A small contrastive image-text model, trained from scratch: 6900 steps.
Rows from block 4 of the image encoder, named by matrix and row number. Each number is 200 + 30 x the weight over its row's rms, rounded and kept within 0 to 999. All counts start at 0. After the name is the row's rms in percent of the matrix's.
# b520: branch 3 second 3x3 conv (encoder.blocks.4.b5.2.0.weight, 64x64x3x3), inputs 48-63, a 3x3 kernel for each
b520.19,108,233,241,283,185,232,226,236,229,219,176,222,191,209,223,154,177,201,171,199,212,216,195,208,208,240,209,229,206,176,154,230,233,253,207,187,194,188,213,246,170,142,183,211,223,190,219,181,226,157,181,185,144,201,163,196,172,193,212,162,163,242,209,225,221,186,200,212,188,213,207,174,201,267,230,231,190,202,215,213,243,231,204,197,206,189,180,183,187,213,183,187,208,240,234,216,223,200,183,214,165,225,219,187,158,222,204,180,165,158,198,199,184,216,191,166,162,170,190,183,173,207,198,165,207,175,176,235,224,243,192,220,180,226,256,263,222,192,171,179,181,172,167,211,219
b520.20,095,187,271,273,249,218,220,197,231,223,205,230,211,214,225,272,194,139,235,183,147,167,194,151,169,184,186,179,196,147,209,178,221,205,198,225,138,263,167,166,187,226,179,193,248,196,216,148,149,228,198,242,159,184,185,162,183,175,227,292,221,189,182,189,184,199,201,213,183,159,245,186,194,208,221,258,214,194,205,190,198,230,221,187,186,217,177,201,191,172,161,199,234,209,172,179,179,183,183,231,162,188,240,210,134,193,190,162,229,186,184,169,153,156,214,153,181,208,230,192,189,200,217,177,142,213,172,189,147,120,193,147,191,238,174,181,194,177,151,187,232,224,178,230,203
b520.21,097,209,193,191,270,212,218,201,176,168,298,190,172,185,240,164,182,242,194,225,244,184,130,227,165,187,207,192,197,171,179,238,276,213,201,188,209,209,158,151,197,200,181,249,285,190,179,195,233,172,220,192,189,164,197,195,174,258,176,141,212,220,184,181,237,181,226,199,214,196,182,159,172,206,197,191,251,175,171,192,192,182,203,211,224,175,211,232,122,166,250,170,161,182,175,178,185,227,256,258,183,165,181,238,181,157,269,301,182,168,171,209,234,232,195,213,221,226,188,131,174,239,211,193,291,211,168,206,191,174,233,208,242,215,191,227,229,204,207,202,172,200,179,171,202
b520.22,100,202,247,194,171,237,215,255,205,146,177,219,193,169,180,293,204,161,150,193,172,184,164,171,202,192,219,207,206,217,204,191,184,160,211,178,198,178,213,205,215,178,199,179,222,233,233,171,173,170,201,237,187,160,219,187,232,194,174,197,246,223,166,132,215,190,171,196,168,188,174,234,206,190,194,208,211,195,218,217,218,214,199,165,179,200,171,198,187,206,183,212,274,251,240,224,211,227,158,149,188,187,225,186,160,121,129,249,244,184,228,227,201,140,142,239,167,210,255,209,178,222,171,177,162,266,182,137,153,263,221,170,162,192,221,221,228,250,195,209,186,179,176,158,180
b520.23,101,189,190,182,118,136,198,155,189,217,159,175,155,154,166,197,227,205,207,204,172,170,164,201,176,176,202,210,191,191,213,228,203,177,176,213,246,215,257,214,219,239,208,171,168,231,151,217,229,222,139,184,265,190,168,182,182,175,187,184,180,187,205,153,228,225,209,192,260,250,211,211,245,150,179,222,234,216,191,244,200,208,249,141,146,236,209,155,212,192,159,221,182,187,219,193,188,177,197,212,177,250,269,183,251,174,169,146,141,227,249,265,217,251,174,174,152,170,194,239,225,207,198,236,170,189,245,176,182,215,194,177,220,227,215,156,192,188,230,195,212,234,202,227,223
b520.24,105,152,165,214,235,234,219,223,229,214,181,192,135,181,233,184,171,267,155,225,187,193,201,199,199,198,224,229,230,210,178,206,218,195,227,211,210,178,191,196,241,164,197,181,151,192,264,239,208,249,196,290,232,238,253,179,199,188,240,221,223,200,184,213,223,204,186,189,229,209,237,239,226,180,207,196,240,192,193,219,181,205,219,237,243,214,236,250,209,224,237,214,219,141,193,250,198,195,290,244,231,184,236,199,226,270,182,163,214,226,183,196,208,230,183,197,204,178,151,224,165,176,246,171,185,225,164,154,241,253,207,254,227,234,247,187,221,215,157,222,205,228,237,211,215
b520.25,099,223,200,146,154,168,209,207,225,180,229,232,180,168,182,195,188,198,270,178,202,186,172,165,163,161,191,210,232,172,198,212,196,198,220,195,206,212,194,259,243,247,256,196,200,199,210,197,203,166,225,227,240,184,163,197,171,209,167,221,253,197,228,210,189,205,188,188,182,187,208,172,185,189,202,214,172,161,182,210,198,177,182,193,197,164,153,205,197,185,190,217,197,239,232,191,237,228,255,205,192,219,242,207,219,243,196,196,167,188,199,189,212,223,221,158,198,179,205,189,155,198,183,147,196,188,204,203,207,293,202,244,257,209,216,130,215,213,203,224,236,229,204,210,205
b520.26,098,194,182,160,163,248,226,251,216,233,234,188,194,166,233,201,174,197,224,225,178,185,204,140,184,188,160,229,207,267,220,189,184,190,248,193,171,203,235,173,175,182,146,220,229,204,213,130,192,226,204,209,191,226,228,259,191,175,209,229,145,224,232,185,213,185,213,177,157,171,212,133,176,220,163,161,183,230,224,227,237,194,208,201,207,187,192,170,183,161,179,115,224,183,189,193,205,236,219,162,188,241,179,206,158,214,215,196,246,194,211,191,218,192,190,211,181,179,226,217,166,149,149,160,261,200,158,222,239,276,201,161,181,198,242,213,243,191,210,187,169,176,248,178,206
b520.27,102,213,195,183,210,175,224,235,163,215,146,188,142,198,203,176,235,260,238,252,226,177,234,215,205,203,227,221,216,223,205,209,195,180,193,201,213,242,193,219,205,200,215,230,191,203,176,190,229,201,223,207,216,258,218,198,277,244,210,257,215,217,214,214,157,208,210,225,217,209,208,212,204,171,195,215,211,204,198,180,194,169,183,199,178,187,190,200,205,185,200,196,221,162,271,226,209,268,229,190,158,168,174,135,145,189,183,184,188,236,191,141,212,159,190,195,203,194,231,213,181,146,166,204,144,215,203,214,216,239,201,155,210,198,225,243,139,172,145,177,174,216,187,156,179
b520.28,101,209,240,204,180,201,201,198,186,174,198,215,191,243,155,173,254,162,183,167,207,249,208,228,266,188,223,254,154,185,220,225,168,204,183,194,173,192,147,232,224,180,216,142,155,232,153,269,218,275,188,180,261,187,219,144,197,218,195,155,178,261,264,170,237,169,178,235,172,205,240,164,197,188,176,184,172,204,209,173,202,207,188,213,223,183,209,233,200,201,210,188,155,211,198,168,231,225,195,219,218,182,195,241,244,229,181,155,247,186,194,176,199,194,206,267,163,167,234,173,200,208,187,183,202,230,229,231,139,151,244,191,161,262,222,140,212,234,240,249,199,191,229,178,165
b520.29,097,247,195,162,249,168,177,191,209,158,248,206,156,237,144,163,264,192,164,249,219,204,247,223,185,224,260,187,162,229,221,207,216,195,183,187,213,141,166,162,216,204,184,253,250,184,218,182,197,137,157,207,196,242,227,172,201,174,235,213,192,196,196,221,206,228,213,183,202,179,191,229,207,194,178,200,191,150,172,200,199,208,215,187,240,186,159,185,174,113,198,161,179,182,214,195,200,223,149,202,202,209,151,225,203,182,247,261,195,166,198,177,194,174,200,206,174,133,149,188,248,196,204,252,217,227,292,153,170,181,228,203,200,284,258,194,196,200,193,193,195,187,157,224,205
b520.30,100,150,175,157,199,231,182,173,229,206,198,230,143,158,248,201,137,216,190,190,186,197,171,145,151,174,171,189,201,248,220,235,195,194,209,205,238,198,219,173,205,199,199,200,158,198,148,181,185,200,157,162,198,193,165,185,146,190,193,246,237,181,171,150,216,207,195,198,156,153,212,202,180,187,188,162,164,172,202,207,168,174,182,206,166,178,179,169,180,206,182,188,214,166,150,311,227,170,181,211,166,181,202,194,172,161,219,178,158,195,191,207,182,175,204,193,159,183,215,250,160,187,158,143,210,185,184,154,201,240,190,180,279,182,182,147,203,207,191,233,227,211,167,179,151
b520.31,098,215,208,171,275,213,217,241,244,221,195,217,178,213,198,238,198,163,212,191,169,232,189,155,168,178,176,193,205,214,221,197,182,196,195,229,210,146,153,178,166,159,182,173,205,184,136,132,185,181,207,148,117,197,168,198,188,200,164,161,152,252,197,153,188,189,191,222,180,179,177,195,206,235,199,202,170,212,198,227,186,177,194,186,210,197,201,187,209,203,200,282,249,197,278,244,242,246,244,215,238,229,226,174,188,253,221,170,181,220,185,183,220,215,223,203,176,188,251,262,209,227,176,205,194,195,181,178,174,167,149,136,133,208,207,192,195,200,199,195,185,187,250,232,226
b520.32,101,222,231,216,172,210,182,262,303,223,220,264,200,165,154,163,214,293,222,205,216,216,226,213,223,247,171,189,251,246,203,217,201,237,196,201,208,175,174,214,199,232,187,186,198,188,236,199,245,153,162,177,175,180,193,176,224,139,196,140,190,169,158,170,172,219,232,151,195,214,198,154,174,207,189,177,239,207,145,177,219,267,179,179,199,193,183,218,211,222,251,205,191,183,257,230,156,163,247,217,189,196,177,201,258,214,180,130,196,165,168,156,224,232,233,197,188,193,205,210,243,125,218,208,143,216,148,215,140,176,207,234,259,196,153,217,178,146,174,265,208,208,166,210,188
b520.33,099,181,193,271,309,212,182,211,197,190,163,156,173,209,161,218,210,226,164,198,211,199,190,166,166,234,178,166,158,163,170,205,183,171,176,206,186,160,156,226,157,142,183,173,180,194,179,178,201,192,160,188,219,291,217,232,183,146,169,208,231,172,250,253,162,185,189,180,203,198,200,203,182,233,212,179,227,148,178,171,165,169,189,189,181,197,227,195,216,215,179,264,264,253,196,233,219,189,206,208,230,205,269,217,193,177,166,195,194,247,239,230,185,178,215,194,152,172,203,220,150,171,187,136,157,186,178,225,164,170,212,200,226,215,257,293,204,186,180,215,240,179,213,259,247
b520.34,099,156,197,191,218,194,167,204,168,133,205,216,227,180,202,210,180,168,204,201,174,212,202,220,238,198,184,206,210,243,227,221,190,165,178,194,222,240,222,212,258,249,203,216,255,250,210,130,151,202,238,226,213,255,207,199,224,267,173,244,215,160,139,191,193,193,155,168,198,168,230,234,239,203,209,189,197,190,226,243,190,178,202,158,177,218,194,215,190,186,184,163,233,198,159,174,219,166,156,175,212,187,187,163,172,179,167,194,192,234,220,196,265,257,234,194,212,158,154,236,177,167,220,163,214,206,214,188,203,187,236,220,112,178,252,163,183,213,207,200,189,181,238,175,202
b520.35,097,231,217,214,190,228,191,231,211,214,192,180,216,180,170,260,172,182,234,193,227,194,197,194,220,223,152,229,238,198,214,209,197,207,192,161,221,228,186,207,241,203,162,129,155,160,187,144,150,178,113,207,203,184,163,172,199,209,198,217,176,178,262,207,198,176,179,194,167,205,188,195,206,190,211,175,213,257,212,194,212,221,182,175,186,217,185,203,203,197,193,195,222,187,304,282,217,216,251,193,197,195,186,195,211,190,193,235,127,188,266,210,223,237,173,240,219,162,186,256,216,216,241,191,228,207,251,185,168,174,208,219,127,198,164,175,186,155,175,176,205,230,153,231,231
b520.36,098,204,215,167,247,180,192,200,179,180,324,253,142,294,248,178,270,208,153,158,230,214,231,260,185,232,238,185,167,166,184,199,191,200,193,184,217,204,209,152,191,170,175,218,237,186,108,168,189,199,198,208,212,164,196,268,228,146,208,194,183,224,165,214,212,189,182,189,178,186,147,158,198,203,181,166,217,194,203,224,219,202,187,191,195,159,194,227,146,162,232,201,192,196,219,167,184,181,160,187,179,224,232,214,225,168,219,210,181,196,198,174,210,225,200,214,253,168,232,238,144,219,221,122,209,211,157,260,182,175,246,181,221,259,235,202,298,255,145,168,173,181,234,226,188
b520.37,101,111,166,182,210,225,158,146,225,243,156,198,189,213,139,178,232,209,196,195,158,211,171,156,219,174,183,229,204,177,180,157,214,217,164,243,155,126,148,173,217,262,247,134,216,192,185,241,215,202,244,165,215,182,181,184,272,181,205,236,212,214,172,189,175,176,186,223,205,176,257,201,170,202,224,170,229,175,221,225,216,193,163,185,201,188,179,202,203,187,192,181,118,167,217,157,196,172,167,178,155,113,176,179,207,234,197,209,278,188,207,154,219,258,252,195,228,271,184,162,180,202,187,159,208,252,160,216,272,171,212,210,224,175,172,303,198,162,197,184,209,174,229,239,187
b520.38,100,144,233,214,167,180,175,137,207,199,156,186,194,185,186,216,165,223,118,194,150,203,153,130,189,173,186,188,229,215,185,222,180,227,205,185,237,243,232,175,203,166,195,194,232,175,186,202,168,189,207,202,189,217,192,219,232,214,181,239,197,144,171,125,204,134,203,216,151,206,179,184,182,168,210,203,191,208,186,175,168,197,191,192,211,174,150,181,195,158,166,166,251,165,248,219,201,193,165,215,161,264,202,152,164,158,207,148,183,233,230,220,195,152,145,146,193,209,198,161,149,148,220,170,148,234,224,226,196,186,153,176,152,232,164,189,284,164,146,206,166,201,161,205,109
b520.39,102,234,145,119,205,161,136,169,156,162,159,216,244,220,126,221,160,225,222,189,201,203,200,194,208,204,194,212,222,228,206,184,164,191,206,178,213,184,135,172,164,165,176,112,180,181,182,210,193,149,215,214,213,210,204,185,181,227,218,168,244,224,244,253,205,180,203,214,194,176,216,197,212,212,190,165,199,119,166,150,158,218,201,176,184,189,183,191,174,195,194,173,213,206,207,197,196,167,191,179,131,185,247,190,261,262,223,166,193,161,159,189,190,172,183,178,171,165,225,176,189,196,173,224,190,216,208,189,174,219,183,196,210,192,178,202,205,197,172,193,199,235,253,287,267
b520.40,099,199,224,213,147,184,176,215,254,264,182,231,227,204,186,241,239,186,124,178,180,164,174,190,173,169,167,209,223,165,223,204,192,200,204,184,252,212,248,247,187,214,196,161,171,203,179,231,162,150,246,216,199,160,135,215,148,215,181,161,232,227,160,162,241,186,194,194,172,192,167,182,201,170,214,205,241,180,201,204,232,205,219,201,185,201,196,182,218,193,210,170,272,312,196,235,268,268,179,218,183,181,187,245,230,164,200,220,228,149,186,209,198,192,166,223,193,152,187,205,194,134,179,201,139,200,228,189,171,130,259,222,194,171,190,175,200,225,167,174,239,200,179,216,174
b520.41,100,216,227,223,228,219,178,185,203,197,180,213,252,200,240,165,183,219,227,197,144,222,157,155,205,191,201,186,214,228,183,214,200,222,192,222,190,201,210,201,213,168,166,213,200,176,184,192,172,229,183,207,186,178,187,164,252,190,179,244,184,167,135,124,195,168,176,211,198,163,219,184,167,206,211,270,191,190,188,185,223,194,197,173,181,188,195,180,186,209,213,271,244,226,287,219,210,197,159,244,197,243,189,154,159,187,256,175,202,276,231,238,139,120,180,139,159,219,198,128,151,205,162,192,217,127,163,207,176,212,187,168,203,205,230,256,209,159,180,168,167,164,197,197,205